Weights of a small image denoising model.
Model: 6.13M parameters, arch unet, norm batchnorm, widths [48, 96, 192, 192].
Training: adamw at rate 0.0035, batches of 256.
Data: trained on fractals drawn by 1,000 iterated function systems, in grey, 295000 training examples, 17.6 epochs.
Rows from block 9 of a small image denoising model, named by matrix and row number. Rows with one number belong to one channel. Each number is 500 + 40 x the weight over its row's rms, rounded and kept within 0 to 999. All counts start at 0. Numbers have three digits each.
After each channel's rows are labels from the 100 images, of 14848, where the channel reaches its highest value: "strongest on" is what is common among them; "place" is the part of the image that holds the peak. Only what is clearly more common there than usual is listed. The data: fractals drawn by 1,000 iterated function systems, in grey. In brackets: how many of the 100.
# convs0: first 3x3 conv (model.decb.0.1.convs.0.weight, 192x192x3x3, each kernel summed), inputs 96-191
# convs1: second 3x3 conv (model.decb.0.1.convs.1.weight, 192x192x3x3, transposed, each kernel summed), outputs 96-191

convs0.67:489494532519425514541482458480546499469526393488478457467552430533488459444531541531471501390504496490468551509513516438512407447585521498435443494495525489487509590513420482507455499523490473496548537535515512541491528513490559447546498475501504509515472490459493445572506477515466478463
convs1.67:482476520552586487461494549585535510536513563501483534483513546492588443446472496455482466532577549525463523496468494531546545598524543485436551409509473545428502484460578551547526490516481521519513485465454539467455483500526457519423429441452499447498514495567484492484493492501492487543
strongest on: sparse (71); two maps (69)
place: centre (36)

convs0.77:490430521473497500551516478506474484563493428501488490517513527551494471474483495531518456575350552505514511511431512499513500516486521498559493471476505529524485477538551601477502509508543538505503573434473547546461475500516467520463482527522526501474495439475542500438410528541465504520
convs1.77:516563490457441471479455516509552455522484511472552468539514475502470545543502495501565482469477503480424480511482524531445386462483458453494502661442436472520463608502453360477569544498485516555524435489504509469523490513488539530522500447436487529480502548473496472503485470510496480497
strongest on: two maps (65); sparse (58); dense (27)
place: top centre (54)

convs0.88:508437489464467550479536478455497551501533429478435518428488449536495542460523563511511540502476482455432505562536510398508458496455463435453387507450489455499549454521491488472436508516514447541419516509496529448476496541462473475477491500478474478514452473452497503520473469487479495511
convs1.88:516382459503493499536537454520423477538503524517435543497485496440494541510443472557487456531515437539453519503473483491503467567459498466422451462443465524437516478496442518502515530520489519517520480510477570504517514463493518573460469520478576511480542460477483543555522483516458465495
strongest on: dark on light (97)
place: bottom left (29)

convs0.106:506488495447476506540517475485483510534518472538508476479511525538530473480544496439533566546472478511498566499514495498500475496478497521496447474469713512435442538529488488516453486497493438494517408515534512467461492520488535474574512512446544566529486474485488532550513546538488512557
convs1.106:521494496541424544364503504447521464527537475526464505468511529529462529435387527492524519375576466493454452501488484481539475469484486461489533477533417503416539503461569491514543537491513498461445493520512443419537499528471431464535469549506518518486467498484482484572453489462525461505
strongest on: two maps (59); sparse (55)
place: middle right (40); bottom centre (29)

convs0.123:547530476458519471531487555503517523442510514437512492550488483499509508483452515486506395447543495514499475515508533527519496519506493501558503453506300487514571485526514499451527557527549475494496603463444509512526509471512507543497508452499494464501471554458510508446470521466527548466
convs1.123:509444498505471453428412446510455453512547546456491516492484529500499472500476484458466525494513566498582485503475479532444492486422474487551481540518573451454461595512536446539438515490506477447499473514468472453446541477507515499498521577531409520494456458456515477492488474535544500526
strongest on: two maps (60); sparse (55)
place: middle left (56); middle right (34)

convs0.157:439466537447457514551490488511480526532523483433467457486461397512530465510489525433484504498444519503509522530480497448438525490534473409535477458510428515476534466492416449523446456505447462503532551499414545538546552496487471573548534504398515493522475452428471551486540586544412479502
convs1.157:504557484529530517415470508460483521508487419460505533459566586510512480434508517573502492415536472575601477513511480484523488498559517528428471562511513506476497521524586487427517525459508461453509529502537456486542551520469412478466490444564460463523485508452465497515507508517481413478
strongest on: dark on light (74); dense (63)
place: middle left (99)

convs0.155:518513509496472527518544419472521457456512486477511551518484484556416444482487384516455510503523489466465462528521517501502507440515438550577511459481508456522440535393524508524522507511507451465483469515525481486486428541520489449494546518499432520492489510549507436487517549469531501457
convs1.155:514538492511510469514449557457465570461549483533519547478530522571508415532476567504565543487488552494512503532575460510496452525534495518451569458526413461541480454431442540413573463566472510532510434538449496503533539601509539486539523486509507531501517541504412506527493476454452588479
strongest on: two maps (76); dark on light (67); sparse (60)
place: centre (36)

convs0.73:565468493473488603555527443514542559492463577519503482521502473502468520558447511488482554446420520513461568504541486391479497412487468516527463519470449496528517509460509551488476541477470502400497525481518567512564456482459513523508486480497477488478540461504511536514494519514525538465
convs1.73:508493525415504421471524520518514477508500579468570535497483599508616493467431496431478422538543492470436438458468506535547427537506531469499486429529538460479533570449508496503507500465499479553483490498479496474474557529523366514546491470494465532501454527537470420559487524494499475514
strongest on: dense (32)
place: top centre (51)

convs0.22:487482553489469546499518380489491503478528471487484440513498473486521553491414493451474510470458434566482446535532502463465452449439480459499445439451490518545467510584490429447434494501489464430472517522468514508429418518498506432519556516508415470487418486469535493495548491515486493448
convs1.22:535389547466434527529524496506465468513503492497404464576490516495430562507477533459447517507450392553476517439467510476499443503495537465513493490416517474520539598579512495414462523506463477533541512508497505468486480459511552559480522478477501486499513454482501509473541496572475492472
strongest on: dark on light (97)
place: top right (54); top left (26)

convs0.186:512453483504499511526478504498473463505492511494426536493504483460447474499508480488498505491528530542486527157491484488474495492495477521533485490395506514486492502497488486503462501498509480471503513522503473511451491508525514498485467500512488493560523476509504504521548518502517483489
convs1.186:505481527487499511478557504499524494517402480518465538546471506434484614462476574475516502458522517558465501446462480504573571521519505474543484512440541562507509569473553501503458455516501484525472476494497520581482590508462458562419511537481554459536565448420574545540542486552435469485
strongest on: two maps (68)
place: centre (63)

convs0.165:490501539464480496569514454522496478518494512483485399496516419398462538462494478490456506542483443475469512506501499456400506492522473464505533462495567557472439491482482525520399471534483434467527551507474491575492489488472569542512545531480539536505504429495524507484589545518473477449
convs1.165:511494522506519538451524497487545511516452488477468491498494548462529485450523527479479501467444527575537470489506470490619567536548525484494449454498519603541547588557602443465452472499522437469492468495513491449550552507538445495425494430470471444515520481454523543512574534502501432516
strongest on: two maps (83); sparse (82)
place: centre (56)

convs0.84:490456493469469477521489508469505452545552489445445603511473499521509426470486494474466527508520449512489513403549477519560477460470449493527476380535517555481496509513482444452574509471502511447476517472485487491519427478511478420473546458459422447552430545488471491493454493523515572495
convs1.84:496450524501433488547541475494509468502385478538461491543471507572519485500508482491459500494476486460459440596457571529479507525484571508544497483548440484505598558469555478498434508455501491422472497480575496468499506421492447479443516518463481541510440475495501471510481524554503516470
strongest on: two maps (73); sparse (66)
place: centre (37)

convs0.180:469523542516470553520458530489467505490466531514474470493536471520555433555534529507442515495438512521609523517533514500529491513511427428517520539488394468482549517489440431472493516486498532424520462505489596547551425520574485524398469520447476420514542512498477498561537519493522488476
convs1.180:501416463487608497515540488521483521506499514481504504486481526483515479428435512467487517479514486589497478515502490492500513511516494545522499459502498465496463465508597584528502485515519465581506427467498484510532444479434516523482522600468520523481490457423510595486462487509530436475
strongest on: dense (33)
place: top centre (58); top right (40)

convs0.102:505483541465519543536452405468528465495460500474462505502527481561484529498522513521505513486482622389487360592473523488497529450513468505550555433479518511488455583567503518512467488507490476528424471506473611510438495504505484544481547537554461534564547477484471520504521526500484460454
convs1.102:485515529463487491522479446461520520481460478487543444499472510530488457477499559447447577443453551469533396484508517473504583458537522502577547447526514506483471571492569505532502419483490454562417480508484491487537508521501454506537565536516461556582508483488484562471548534483486523421
strongest on: two maps (65); sparse (53)
place: centre (47)

convs0.58:481491453539486481483522483479510487543509522542514480454479486536518495474448515552517570545470515518536493476515468511500503481484507501535493529474622486488442510503542452541496505481499478452525391490539467521466534507503452388486555570543473567470486502460500539471515456582496501516
convs1.58:522584449480480440454472524533498487533547537512536489502475493478529495477451483406526453496578517453431490509478496543418447483502511463502516542511472420482518433435436504550531526526477545495490552493463526429478460494498498527581504443572468556492437544603516469472510470448536480513
strongest on: two maps (79); sparse (66)
place: middle right (45); top right (36)

convs0.179:454493494466558481558542494465523462467486492492447447494515523496470583423566562542464499584489510462493510533523539484506483529494535462527486493499440462500478456541531520421512496463494489480538538470526472528514488478495473467441590615565542483537455527437459492480498480513444552447
convs1.179:492579479531501424449495480564582481554519538522512504522500592511558406466534547413536490437532489462515466507494486484482456504531505513483402504527487509515501605446454437491523518446482503481506457490483479427549523496443521526529472468472431521489442494450529473462474516483526434560
strongest on: two maps (86); sparse (86)
place: bottom right (35); top right (31)

convs0.161:501485563435484537501474454501496552474500493483448494503477488503456491553480528506474496496430567478457621526519516553527462520435520475494445456478515487549494456512515609546523483488482458535502553505524452495510494543478517470512486519517437458503450449506495611479499521449445431468
convs1.161:485556457487485479493483529424482512508547495538555512480617513479567516469459521487475512492487461504447430508464482453507469484524474544430552426514462507501427519413422412474505513484525558437462518472553527520486444497486575494507447477519524426519545525493501476489471523499484489532
strongest on: dense (34)
place: bottom centre (97)

convs0.43:486508488456448520494501604496467526524502462509485504531540571521513453483572532506510545384467505516407532510490496404609491487546525472475421527495465444484577590516494439455477491454489483494504475525512498392498477524455397412502416449499423461497525504475470484528484505431500511545
convs1.43:495445580498551481405493523484541464543511521566494550547538524522538547548454497544454480516511462488422518495499543557580443535464546429485578465477475482482498444458551515602507517533524506551548454501453430506479508528546476519488458524504528495479508476570507496590487487482481564549
strongest on: two maps (60); sparse (60)
place: centre (49)

convs0.29:480518495489404437523530503498382491440468479497520593458399508518450476469506537450558440498472521505432523511443527505457450562432481495482489498504465456472616553501462508476475483520481444523461518507470547403473516481478458438496490486420407471496498468495494512540516493427487531459
convs1.29:521443516495510441534496529534394508541498500530510541456387503477567458383513517557601495485574541548538510519471519509409540637532546519498479458537446498500528494489454567494414503521503508488500486527516555496585508517525472471454502500504497531485551486503549515525545510456512441498
strongest on: dark on light (96); dense (26)
place: middle left (91)

convs0.72:510365501518509509502499499500504486496509508507421492491507495520419496506483477523511494506504496506504489185503516499507501488508484510523491504288494500496483512474496504508514505494508500537497501498535511503500501520515485474494511499509512487467478489496490497504467514503506504505
convs1.72:472592499603505561490499521530523451503474519504497588503533497460472595537505590483519472541526463461477575279481474471467484547507490508479483558394507469519511440532446540509535482465480511504500521503437549498533474524461534526496457505562496508555536517506504479509473465483476489496
strongest on: dense (32)
place: centre (100)

convs0.74:492490514425529505530487479506531464553465430531498485465493476499498529519535553467535501528470501508525550519489510472485501440543435522553503505485482581444565605519418547461442499486477437508504486490490486449506529502512497512441518549400562519528539501492512515557523476543491524502
convs1.74:486482467486499506508507512478476541467497531405514493490446532535536479457476492510424489484590484546515499487510476508489581510451532548475486537518566541469446418540558478486500501516470494500520493489510451493457489513546462457506478591561469453508492466536529469464439545499466490508
strongest on: dense (25)
place: middle right (97)

convs0.34:492539466482471483592494513432489462504517500485445385468516364511528487482482475499467539507490548480478522491509488484470480465574468487552488545518529514538516533535417523509403501553508468513478466491543502530563515503506538516455547491525530530470519534436470509465495499508497491454
convs1.34:468490505496590481449457538564521517520505511453549589465516595516552428479461508430436486502534482526587500507469496507542506519459544514491513484525511497481486496494579478507482473466478482507538519487427504460444511498508435481505493494564365445527435446530488498487507502486495532544
strongest on: two maps (54); sparse (53)
place: top centre (39); top right (27)

convs0.115:499501432471486556445514495515434529490531451469485506455542473542465517483510569447512520494532478430444542525513525460501469464448475437454376531513518485486516416527525445470492496476503463529470502504522498376476499507451452494501462491490525535548458479454502525526503503471496524518
convs1.115:499479471527517517461518416485444460516522524502478485480600526512524543530422442533478485474532468506495501540515509512553503424468456501417501471503465553415427414471468464559577510488503515471506487530518532531451518516488515519542494571507586552509500499507477484568474522505464412466
strongest on: sparse (72); two maps (67)
place: centre (39)

convs0.136:487496543429408527532519531414445448420494508417481462497509491552493472509501505490486513541470537509456559497499496450482514519420507435503458498493488499474482535512410407470452502493500441524479496522453436464485519518451498499473395499527483519505420466469481527503499512501481473517
convs1.136:513408502519502474517527482563574472406522544500497488535605518447517441422452500461492447557530506489491497498497479543573531569508537425427563440501468556488529535496513478571518492556481479546456485499484487539518491458523490527490464437491503490491493505522508541517495524531502448490
strongest on: two maps (81); sparse (80)
place: bottom centre (41)

convs0.159:536556528466510566515518494512532549499569501522475489541504497517540431486473523531490440516570511503521569499486520524525497463456504514529486420443686495480477523503506549452484528503537538581510595470449533501505467485499466481488489421492520520512518545498526536428471504485516505490
convs1.159:525517481551411536436508493478557470509489499562504497518508525460430523515487523485525536415476465471420468483503486522434400520501486473517558569501383468495495592513518449528515524479490488446532443516533393394528478510503536500505488580415519571458494533447497479518468473460501511512
strongest on: two maps (78); sparse (73)
place: top centre (92)